{
  "model": "CTC audio transcriber",
  "dataset": "phrases spoken by 400 fixed synthetic voices",
  "noise_aug": 0.002,
  "norm": "layernorm_no_bias",
  "fused_qkv": true,
  "bias": "none",
  "qk_norm": true,
  "parallel_block": false,
  "moe_every": 2,
  "subsampling": 2,
  "learning_rate": 0.0015,
  "max_steps": 4900,
  "epochs": 24.1,
  "lr_schedule": "step"
}
Rows from block 5 of a small CTC audio transcriber, named by matrix and row number. Rows with one number within an expert belong to one neuron, the router's apart. Each number is 128 + 24 x the weight over its row's rms, rounded and kept within 0 to 255. All counts start at 0.
After each expert's rows are labels from the 100 clips, of 14976, where the router gives the expert most weight on average: "peak on" is the class under the peak. Only what is clearly more common there than usual is listed. The data: phrases spoken by 400 fixed synthetic voices.
# router: router (model.blocks.5.mlp.router.weight, 16x256), inputs 0-127
# up: expert up (model.blocks.5.mlp.up, 16x128x256), inputs 0-127
# down: expert down (model.blocks.5.mlp.down, 16x256x128, transposed), outputs 0-127

# expert 3
router.3 [103 130 153 117 158 123 144 122  90 122 151  89 151 123 119 179 112 143 125 139 145 131 103 129 117 136 154 127  99 147 164 184 100  84 137 100 163 159 147 131 119 140 102 122 109 173 117 161 123 130 142 102 124 110 139 128 120 122 141 125 136 146 110 108 158 103 139 148 122  99 114 124 155  96 147 116  94 141 174  95 138 132 147 124 153  99 144  88 162 100 167 135 128 143 117 124 106 145 107 105 141 130 161 135 140 125 131 129 141 136  95 137 122 107 142 153 129 113 118 155 109 117 120  97 118  97 140 143]
up.5 [148 106 120 144 130 132  72 132  89 134 124 115  66 134 149 124 110 132 144 149 165 114  95 108 141 143 152 131 119 133 134 119 146 121 128 173 122 137 121 129 148 141  86  85 130  96 136 154 150 103 118 117  68 132 114 134 183  74 110 156 121 112 111 126 140 138 104 141 162 188 129 134 143 151 127 152 106 117 173  97 148 128 132 137 145  93 110 102 123  86 188 113 131  97 142  95  90  85 100 130 140  98  99 160 129 129 149 130  68  65  85 156  94 129 151 159 156 166 118 128 135 138 136 127 132 151  97 140]
down.5 [138 134  95 172 146 116 177 165 119 148 124 115 137 146 130 113 101 145  83 148 135 121 119 128  91 111 137 121 135 118 128  81 161 127 146 161 135 133 131 112 115 136 114  92 174 121 121 134 127 124 123 124 137 152 108  80 130 108 142 151 126 154 167 139 134 115 131 181 158 137 102 161  95 145 131 144 126  96 120  49 125 127 153 121 155 110 165 122 140  78 119 163 107 115 107 110 120 141  89  79 136 101 170  84 135 129 168 136 120 143 104 111 126 157 157 113 118 132  92 146  82 157 154 168  98 125 149 151]
peak on: silence

# expert 7
router.7 [ 85 169 129 100  96  91 123 102 137 127 138 110 142 103 130 153 125 184 125 105 108 123 172  98 115 138 134 143 103 137  96 107 137 128 112  94 132 186 100  90 129 141 147 109 115 137 130 149 141  78 124 117 120 119 152 126  93  82 114 168 121 104 101 102 111 143 104 144 147 127  92 131 130 177 130 134  92 127 129 114 116 100 160 115 100 157 140 127 142 118 133 136 133 120 149 140 112 166  96 141 103 157 126 145  96 109 136  95  92 119 113 140 103  89 168 150 126 141 141 146 155 144 109 157 126 149 173 170]
up.5 [151 153 105 139 115 116 106 119 113 127  88 105 122 103 108 116 135 121 166 156 112 104 104 160 112 145 120 111 160  91 146 160 151 131 128 134 136  59 163 176 117  79 124 155 134 107 113 134 157 168 135 159 156 129 119 125 127 170 129 134 103 113 108 143  98  93 196 156 143 104 145 122 125 128 162 141 142 163 120 102 130 116 140 123 135  64 152 144 145 152 139 197 110 155 102 105 107 149 113 121 165 166 137  81 124 139 138 142 153 126 146 112 131 172 197 110 109 116  73  88  84  73 150 110 109 117 121 136]
down.5 [146 151 129 129 149 102 124 151 120 120 142  62 158 120 126 117 152 133 147 133 168  90  84 128 144  98 131 136 147 141 145 191 134 133 180 129 116  93 152 128 112 137 113 109 124 164 150 132 129 145 125 103 135  81 165  81 176 101 113 103  94 138 103 133 118 113 136 137 187 138 121 109 130 157 144 144 129 158 112 109 123 122 169 131 179 120 155 125 145 116 155 123 123 107 125 115  74 170 103 157 134 151 125 157 100  93 126 107 137 166 108  96 121 159 149 142  73 123 111 103  97 132 154 130 114 122 133 138]
peak on: /n/

# expert 6
router.6 [117 120 114 115 150 155 129 126 131 140 127 134 135 145 171 103 133 102 179 105 136 115 134 123 133 122 107 112 168 117 115 130 108 108 146 131 113 147 106 173 140 119 154 114 159 139 115 141  88 106 182 150 158 165  99 110 122 106 126  99 143 134 111 128 124 123 157 156 111 115 152 120 111  56 139 140 152  98 168  93 113 122 107 110 149  78 120  60 161 131 143 109  84 116 154  95 135 167 101 120 121 144 184 104 124 145 136  98 131 126 139 115 118 124 117 114 131 132 113 129 129 152 117 118 132 156 122  89]
up.0 [147 136 125 119 112 133  87 111 137 134 121 154  91 146 153 125 126 120 145 111 163 170 164 102 106 123 142 151 131 137 105 133 142 107 123  95 145 115 119 129  91 137 106 120 110 125 127 151 110 104 116 110 132 111 136 162 105 149  94  95 118  73 119 115 108 101 101 129 146  94 183 101 109 108 130 153  97  75 202 138 134 106 133 115 145 129 133 119  95  92  96 115 148 128 142 111 116 109 131 114 145 132 120 140 139 154 145 131 167 107 109 124  95 127 112 156 110 110  70 166 141 163 127 111 116 171 122 133]
down.0 [114 110 110  97 162 100 147 152 118 135 144 133 153 150  86 148 131 174 148  91 119 115 103 131 158 126  98 118 151 122 118 148 128 128 159  83  99 141 140 113 195 132 159 111 144 112 102  95 122 143 151 103 152 107 118 112 141  82 109 151 114 150 151 134 116  97 144 170  89 170 133 177 105 120 141 128 162 157 137 108 155 128 114 115 180 129 107 114 185 152 150 154 103 119 118 147  75 120 132 161 123 143 127 137 134 112 103  92 108 121 129 177 119 138 102 127 141 107 180 135 139 114 166 140 100 132 122  88]
peak on: /ɔ/; /ɑ/

# expert 0
router.0 [131  92 119 123 116 143 128 132 110 123 127 125 111  91 145  95 125  94 144 143 143 134 141  77 129 128  99 137 137  71  85 154 126 161 116 120 100 127 141  95 108 128 173 147  97 122 111  93 123 100 116 147 149  94 164 166 148 121 108 118 135 156 143 172 120 118 120 108 132 121 118 122  65  59  97 146 159 147 121 160 125 128  97 108 109 166 162 142 113 126 153 128 143 169 160 117 155  94 128 105 155 166 110 115 151 157  97 143 113 145 116 122 138 112  98 123 128 127 138 137 115 108 127 126 146  81  98 125]
up.0 [102 129 175 123 164 102 134 134 133 180 156 160 178 153 145 188 126 157 112 141 122 111  99 116 120 132 110 113 112 118 116 101 156  94 109 129  93 143 136 100 117 136  93 169 123 115 112  88 145 144 132  96 119 107 147 109 189 122  83 155  87 129 126 154 162 158  80 137  97 164 119 161 157 128 102 121 139 161 130 128 122 103 157 159 133 145 109 134 143  97 133 112 106 127 149 117 145 109  87 138 120 136 135 104 153  95  93 125  80 155 120  89 101 156 120 126 150 126 122 135 131 127 124 131 107 167 155 100]
down.0 [144 121 141  98 145 123 115 141 148 112  96 147 159 101 120  83 129 111 170 139 178 164 108 136  82 125 149  93 165 124  95 153 139 145  91 118 123 105 159 139 126 129 125  96 104 147 107  98 140 165 158 174 122  98 129  93 121 164 135 157 132 130 107 121 108  91 133 133 122 115 135 111 129  98 155 175 135 126  92 110 109 142 111 137 143 133 147 155 100  89 103 112 125 127 170 125 157 106 163 138 169 131 153 119 122 124 152 127 147 129 109  94 129 145 114 129 117  94  97 141  99  92 131  77 158  84 117 138]
peak on: /u/

# expert 11
router.11 [113 151  60 110 142 131 147 125 134 154 105  90 145  99 117 129 110 135 118 152  86 146  94 150 163 118 147 154 174 106 137 130 119 108 128 129  99  97 133  95  61 156 110 135 118 130 113 133 126 162 101 153 104 150 142 146 135 132 142 156 156 101 120  96 141 151 151 141 157 144 119 110 135 143  91 112 171 143 124 113 116 136 162 123 122  88 101 185 156 168  68 113  84 141 127 139 118 138 110 152 112 133 119 137 130  97  96 124 143 134 123 121 127 154 180 155 130  73 118 134 122  89 132 131 134 133 100 169]
up.0 [141 120 119 134 146 122 135 139 131 153 139 195 126 118  84 154 114 122 179 151 125 134 137 176 139 148 174 110 102 135 131 145 108 154 131 118 106 137 133 169 110 131 126 116 114 116 102 169 128 148 139 162 117  82 150 151 149 119 131  85 127 116 106  93 138 127 146 122 137 117 136 129 144 170 104 128 136  99 103 123 155 144 126 137 111 101 112 136  91 119 139 124 123 167 145 122 161  61 105 106 148 128 142 139 153 112 162 126  73 132 178 144 101 110 115 132 143 131 137 100 128 101 119  87 126 116 104  53]
down.0 [ 96 150 133 144  90 112 152 163 136 156 125 118 100 138 182 114 158 132 120 133 152 118 178  75 110  90 124 115 134 118 131 142 149 122 118 196  69  99  97 110  92  99 141 164 127  87 102 127  95 121 140 154 124  98 138 170 104 144 127 138 148 124 138 139 146 174 125 156 129 136 130 158 155 136 122  84 147 112 130 163 159 110 170 112 146 115  97 131 107 142 135 143 116 103  95 133 131 162 118  97 125 130  97 170  98 120  96 122 177 154 111 160 106 140 158 152 159 171 107 159 132 138  89 122 108 112 150 129]
peak on: /k/

# expert 9
router.9 [127 113 160 139 104 130 101 104 156 146 108 176 116 172 158 122 152 116 121 136  97 126 108 168 135 109 157 128 127  87 101 135 120 127 140 141 122 130 110 166 110 146 104 155 145 116 135 133 178 117 134 175 101 137 122 128 131 104 109  77 124 178 131  93 129 155 142 150  97 141 152 170 161 126 133 139 101  92 173 161  99 109 137 108 109 119 153 134 105 139 131 145 181 116 129  93 159  93 115 130 101  85 124 115 142 172 122 133 101  87 166 133 116 186 157 125 111 110 145 173 165 107 176  94 128 155 120 122]
up.0 [146 115 136  84 163 136 120 113 104 116 145  78 127  99 146 136 155  94 163  91 127  98 131 122 151 136 105 155 152 116 130 100 148 120 189 131  99  96 148 112 108 159 127 124  96 130 157 115 105 114 106 136 116 124 122 134 134 137 121 157 149 136  87 159 101 147 144  99 135  96  92  96 108 110 116 150 115 125 115  91 124 164 151 145 135 136 131 122 122  94 107 132 122 114 121 118 101 138 165 142 103 104 161 167 128 135  99 101 111  97  86 108 117 106  98 117 126 120 137  76 120 101 104 161 141 130  96 111]
down.0 [ 58 125 137 140 142  83 183 164 122 148 124 145 142 155 136 121  74 148 112 137 168 145 123 133 136 142 113 139 154  94  90 163 113 148 110  96 154 127 131 161 140  86 114 102 154 145 140 111 108 128 135 124 157  66 136  90 173 145 126 106  85 117 104 179 136 111 131 149 141 141 172 149  71  82 195 160  88 104 155 127 139 109 135 114 106 134 125 131 109 152 108 127 107 138 134 104 140 139  64 126 141 164 140 145 126 110 130 161 128 133 124 125 123 143 125 169  79 104 101 132 137 121 121 142  94 126 149 122]
peak on: /ɝ/

# expert 1
router.1 [ 93 138 162 112 124 138 118 121  88 105 123 143 124 125 117 135 120 137 178 149 129 106 170 141 176 125 139 106 134 147 137 179 136 151 150 130 146 102 189 149 127  93 119 126 105 124 110 175 115 149 136 137 146  85 119 105 147 146 158 157 105 168  64 165 126  92 166 127 140 162 117 121  92 113 161 142 115  98  93 110 136 114 118 133 133  99  91 115 139 165 133 136 141 121 118 122  87 116 100 100 166 127 119 149  86 104 130 158 156 103 131 129 141 134 147 141 122 115 138 114 129 137 119 118 155  93 103 138]
up.5 [110 116 123 148  81 110 112 126 100 163 161  95 127 175 155 129 132 151 133  97 133 155  90 123 134 126 143 124 118 167 100 107 134 127  95 132  98 152  87 154 127 101 130  79 155 126 116  97 106 112 113 148 148 155 115 169  76 101 124 165 111 100 123  86 127 128  99 144 137  98 140 118 112 160 131 125  90 135 161 135 132  98 126 133  96 144 114 138 126 154 102 134 111 137 126 119 129 193 152 140 129 142 104 123 133 150 160  68 128 150 153 123 128 171 167 115 105 103 109 178  94  93 169 116  82 182 131 102]
down.5 [140  96 124 144 121  93 170 190 113 151 120 151 143 148 132  96 130 177 148 154 135 155 103 108 115 141 150  63  97 114 134  98 146  99 112 141 158 136 146 120 138 123 123 130 169 106 158 100  94 129 105 140  73 133 142 119 141 110 164 147 123 128 126 166 123  93 132 140 147 132 145 146  95 123 161 139 103 139 158 128 138 119 115 137 140 140 127 151  91 135 110 156  86 157 104 162 128 124 153 132  82 155 145 102 128 142 148 147 125 113 125 117 147 149 149 166 144 121 102 142 103 135 148 107 108 149 159 142]
peak on: /h/; /aɪ/

# expert 4
router.4 [115 143  93 144 206 127 142 111 133 125  93 122 132  92 138 142 137 151 134 156 162 107 117 171 103 149 138 135  94 127 169 101  96 104 123 162 120 118  89 159 164  86 108 125 115 119 162 120 141 169 130 106 172 109 131 109 137 180 142 140  98 149 169 139  99 125 126 100 159 148 143 108 180 119 151 107 117 143  97 119  94 131  86 135 112  90 144 138 134 113 120 155 130  90  96 132 101 163 170 120 117  96 114  90 140 127 157  94 158 106 121 110 101 118  98 129 118 114 102  85 120 118 113 134 155 137 149 160]
up.0 [ 94 113 162 148  89 135 109 141 118 137 150 126 155 149 136 154 157  83 156 128 123 117 111 118 149 173 122 114 139 103 127 179  92 137 136 132 125 137 147  79 116 153 170 143 125 129  90  75 130 108 127 150 149 108 137 107 120  97 113 125 126 154 111 143 122 144 103 138 158 163 107 123 116 111 113 116 118 141 132 148 120 112 119 154 159 146 140  90 148 165 108 132 121 168 162 143 165 133  96 106 145 156 174 137  94  73 120 104 132 146 120  97 103 101 126 174 149  85 106 115 126 122  99 108 119  85 136 100]
down.0 [150 123 137  88  94 128 117  97 171 142 128  90  90 149 125  96 102 130  93 132 160 139 137 120 136 113 100 164 148 165  91 133 112 156 142 101 145 168 116 166 111  93  81 128 105 136 148 167 124 109 104 129 133 130  86 145 107 120 127 138 161 129  92  89 118 133 107 125 152  84 109  91 109 153 114 155 128  97 141 151 123 129 127 109 125 144 134 129 135 120 123 116 145 122 105 106 111 120 129 131 157  87  79 154 125 186 131 179 142 123  98 122 118 167 138  96 107 146 158 143 138 197 132 175 141 130 117 160]
peak on: /ʃ/

# expert 2
router.2 [113 111 161 115  92 150 105 113 122 125 122 114 179 148 141  98 113 137 105 148 155 115 161 127 143 104 134 141  86 141 126 119 152 124 125  68 124 141 193 172 156  82 130 157 130 143 122 148 115 158 131 143 132 131  82 111 100 115 151 122 142 173 121 153 119 103 134 142 167  78  87 124  88 108 166 111 123 170 126 158 138 133 158 120 114 119 137 119 122 122 127  78 130 113 130 128 104 163 169 186 139  87 173 154  94 125 158 192 127 153 158 113 143 186 167 103 100 122 154 114 111 125 124 140 145 142  98 143]
up.5 [ 95 109 125 161 141 142 141 127 116 157 179 176 134 144 113 130 128 142  99 138 122 130  98 159 116 152 190 105 122 152  84 144 114 205 134 179  98 117  83 115 158 129 163 138 146 108 131 157 116  94 117 121 122  94 119 124 154 102 138 143 113 134 125 127 104 108 104 118 112 124 124 119 128 171 132 130 110 103 140 147 119 141  99 107 186 147 154 136 158 183  83 155 155 137 130 147 155  97  80 101 138 124 116 106 146 143  90 162 116 126 156 127 119  93 123 157 135 107 164 128 142 111 151 103 123 117 130 108]
down.5 [ 96 154 112 114 103 178 127  81  96 100 133 146 153 145  38 173 119 131 102 124 140 142 145 157 166 110 155 127 139 153 134 133 124 139  92 149 115 147 100 112 113  94 114 144 160  80 118 110 145 121 126 151 112 131  85 138 112 112 120 190 113  80 138 131 138 122 139 118  77 138 117 111 129 140 141 115 126 106 123 127  83 183 155 125 117 139 141 137 115 119  74 146 132 116 124 162 113 100 129 122 141 199  75 104 139 142 118 108 137 101 157 153 116  95 144 154 127 132  77 152 112  97 161 119 115  93 133 137]
peak on: /i/

# expert 15
router.15 [128 121 122 154 104 147 119  93 120 146 135 103 128 184 132 175 136 125 104 120 110 141 123 106 111 133  77 159 109 130  94 127 118 132  93 131 154 123 101 134 127 117 119 175 139 111 145  78 111 124 108 134 124 136  84 110  90 109 144 136 143 112 158 192 154 116 129 158 108 108  93 141  96 112 145 135 137 102 117 156 126 165 140 155 151 156 118 125 158 121 132 139 118  94 138 103 120 115  84 157 147 123 103 167 123 121 124 127 109 129 107 142 130  85 119 127 126 143 126 140 136 108 119 164  89 143 114  97]
up.0 [ 97  87 178 100 157 144 151 123  80 132 156 112 116  99 126  94 110 110 111 122 160 102 124 105 105 137 136 140 133 123 155 110 120 168  92 175 129 120 108  93 149 134 168 126 134 110 140 123 127 151 115 125 122 160 155 113 123 103 126 189  92 175 108 157 119 126 149 121 127 149  99 155  92  89 136 120 146 135 150 133 132 131 128 145 142 150 114 133  95 111 115 147 150 134 126 123 153 147 172 133 115 150 122 123 129 171 118 134 145 159 117 112 185 124 117 146 129 145 122 152 105 116 133 116 153 119 119 136]
down.0 [133 140 167  64 102 121 121 102 159 137 129 151 142  90 125 125 118 119 158 135  79 110 133 107 150 146 118 141 130 113 102 122 132 128 125 189 180 149 120 100 112  99 105 122 144 163 136 132 104 123 101  96 103 149 172 136 190 119 126  71 129 145 112 122 142 115 106  92 121 169 139 127 137 131 147 123 163 154 165 187 129 164 138 110 126 105 175 108 128 166 114  80 125 119 123 152 160 134 118 128 119 100 132  96  94 151 111 128 122  93 127 136 178  76 137 124 117 120 143 134 167  77 117 139 122 134 150 115]
peak on: /oʊ/

# expert 8
router.8 [130 124 151 118 123 107 154 128 105 111  96 172 107 130 141 112 102 110 136 105 133 171  99 133 155 104 119 121 161 117 142 151 143 144 123 116 154 102 136 155 134 134 151  95 156 143 136 134 104 180 156 163 158 113 126 134 128 124 161 180 115 112 146 101 138 118 129 109  91 109 158 150  98 118 140  99  93 125 114 124 139 162 106 104 135  96 155  99  87 112 140 144 130 166 114 113 149 120 120 111 156 113 197  90 150 110 120 132 117 113 140 136 110  89 125 146 162 111  91 134 115 138 128  80 128 145 148 128]
up.0 [103 109 100 159 139  99 127 129 122 105 110 136 168 144 147  95 133 155 154 137 109 162 157 158 117 113 125  57 117 148 133 167 109 171 112 159 157  99 137 140 116  88 159  91  91  99 106 153 148 144 147 128 129 139 144 129 165 136 109 127 144 132 126 103  99 131 124 144 127 155 140 109 101 144 109 137 156 118 118 116 145 113 109 141 169 148 117 163 140 151 128 133 145 110  84 153 112 105 117 134 149 110  93 131 143 109 121 182 161 149 138 125 121 122 132 119  80 169 145 153 121 121 184 117 200  72 108 148]
down.0 [119 134 112 129 115 119 118 136 148  98 117 131 116 127 125 118 143 112 127 147 167 133 143 151 158 120 150 138 172 130  73 142 114 189 135 131  95 134 115 148 149 123 180  81 115 111  99 153 134  97 134 127 142  93 124 121  90 128 137 130 158 147 108 134  97 121 122 155 130 113 126 121 113 124 139 122 124 141 132 177 112 115 132 127 114 135 121 133 139 146 132 114 161  94 132  83 107 138  95  81 130 117 107 143 112 121 149 100 120  92  79 108 131 131 127 140 106 125 129  97 123  62 145 144 178 128  97 105]
peak on: /æ/

# expert 12
router.12 [104 116 161 119  68 162 100 116  90 126 123 109 148 131 113 143 140 116 101 140 145 118 125 130 189  93 123 155 112 117 150 143 145 119 143 122 161 138 189 126 154 107 154 152 109 113 110 170 137 157 127 138 168 124 102 116 132 122 167 132 126 145 124 130 113 114 114 108 165 122  86 119 110 144 165 148 121 137 106 121 140 119 164 117 136 117 115 118 128 103 124 106 138 139 107 156  92 122 133 155 128 145 143 128  50 115 163 176 166 171 162 125 118 169 151  83 112 105 108 131 118 150 128 131 157 111 114 131]
up.0 [120 147  67 154 105 103 131 107 100 168 109 150 103 138 155 126 134 131 148 131  92  97 110 166 155 182 125 146 135 121  97 100 107 179 114 137 128 146 144 145 132 126  99 124 156 161 148 129 111 145 104 185 148 141  85 133 165 139 139 129 134  97 158  68 105 100 147 124 145 152 116 126  91 144 129 115 106 137  98 132 150 104 125 107 104 115 147 140 122 181 159 102  77 137 137 146 155 140 112  86 154  98 126 149 169 145 162 109 114 142 169 130 111 131 139 112 138 116  88 111 141 108 134 127 128 160  85 116]
down.0 [165 125 125  84 131 163 112 100 151 163 127 118 157 126 145 118 132  94 128 121 121 136 134 178  87 146 131 139  97 127 150 121 185  73 136 168  63 124 169 139  99 138 120 134 120  79 108 142 117  83 126 154 133 172 106 132 136 122 153 142 148 157 153 136 119 150 111  87 144 111  89 154  95 138 100 162 139  87 140 122 137 122 145 144 155 132 118 148 117 110  86 144 114  99 113 124  92 107 162 191 116 117 125 108 190 153 144 113  99 139 148 121 144 139 185 109 132 115  74 139 117 133 175 109  93 171  88 144]
peak on: /eɪ/

# expert 10
router.10 [150  79 174 149 156 112 160 189 134 144 180  93 102 142 109 113 143 123  90 105 123 105 119 127 118 117 164 108  87 119 125 119 125 126 143 153 128 108 139 113 184 140  99 123 124 136 147  98 150 139 100 111 153 145 122 107 181 105 102 140  82 108 106 113 147 142  90 111 106 146 128 103 131 169 120 139 144 137 112 130 126 153 134 123 173 183  80 127 140 156 133 136 113 120 152 193 140 151 150  93 130 122 106 142 134 101 121 184 160 161 111 131 140 148 100 105 144 141 154 104 127 137 126 116 120 138 113 107]
up.0 [140 115 122 135 160 103 153 126 147 152 135 147 107 160 152 114 145 127 112 148 161 151 162 151 147 140 132 125  89 192 123 135 110 104 135 124 118 137 120 134 124 132 130  98 135 130 160 126 133 150 138 105 121 145  99 123 138 171 121 121 103 143 115 109 112  90 105  94 148 118 156 133 119 128 141 112 102 108 158 120 140 118 156 154 121 104 142  98  74 122 134 116 143 130 128  95 143  83 157 100 134 131 133 192 121 133 144 159 100 118 107  99 143  83 119 109  87 118 147 141 102 136 120 137 103 136 126 127]
down.0 [131  88 157 100 138  83 120 100 133 158 110 153 160 117 143 147 137 142 129 119 139 136  99 160  99 145  76 133 119 152 124 136 143  98  84 147 151 146 105 111 116 119 104 152 123 175 137 100 104 114 145 129 126 138 139 126 146 114 123 130 122 156 135 144 102 134 140  95 103 112 158 154 125 127 102 101 136 136 161 199 146 138 121 131 128 117 155  79 103 138 124 112 122 140 144 143 165 127 123 101 127  88 114 132 110 167 148 119  94 132 109 143 147  67 137  96 120 137 160 166 139 110 114 157 110 115 156 114]
peak on: /i/

# expert 14
router.14 [155 158 121 165  95 133  99 105 132 118  99 123 131 115 140 101 135 160 122 141 158  94 144 112 116 134 124 117 145 102 180 120 165  96 139 155 143 119 150 104 136 127  83  90 146 121 123 116  96  90 101 106  83 139 149 149 114 195  86 103 134 120 130 130 149 117 121 106 176 136 155 118 150 120 122 118 135 182 190  88 145  72 130 146  99 129 163 112 107  91 143 100 103 119 135 105 133  72 173 103 107 145 129 127 153 168 171 112 118 109 152 120 137 111 137 121 119 148 118 118 107 140 114 138 105 146 187 131]
up.0 [147 122 141  94 145 134 127 141 147 100 105 136 150 127 106 181 138 127 113 174 156 126 137  85 112 116 121 100 121 145 129 135  88 113 116 153 173  88 151 143 129 103 135 141 123 165 179 115 116 134 165 114 168  87 122 144 158 122 148 115 130 176 133 136 109 100 139 148 103 109 126 133 122 131 140 109 108 138 131 106 163 130 118  91 164 118 126  94 127 100  92 122 156 183 120 128 119 169 129 119 147 137 132 109 101  78 131 125 154  94  99 109 117 101 123 139  92 150 156  97 121 147 123 124 147  65 123  89]
down.0 [145 140 138 130 164 138 173 140 110  84 100 139 124  99 129 130 127 152 105 184 128 109 132 144 170 113 111 112 148 115 146 140 145  77 160 162 121 147 104 101 133 149 122 122 180 125 130 102 128 116 122  77 133 139 113 111 158 112 138 130  86 140 128 140 157 116 171 129 153 170 109 124 117 123 106 119 138 141 175 124 106  88 118 150 167 110 157 101 124  99 109 117 139 130  73 137 135  97 143 119  99 107 125 127 109 115 145  77 126 104 123  90 153 114 120 150 136 184 142 164 119 110 151 120 130 101 109 153]
peak on: /t/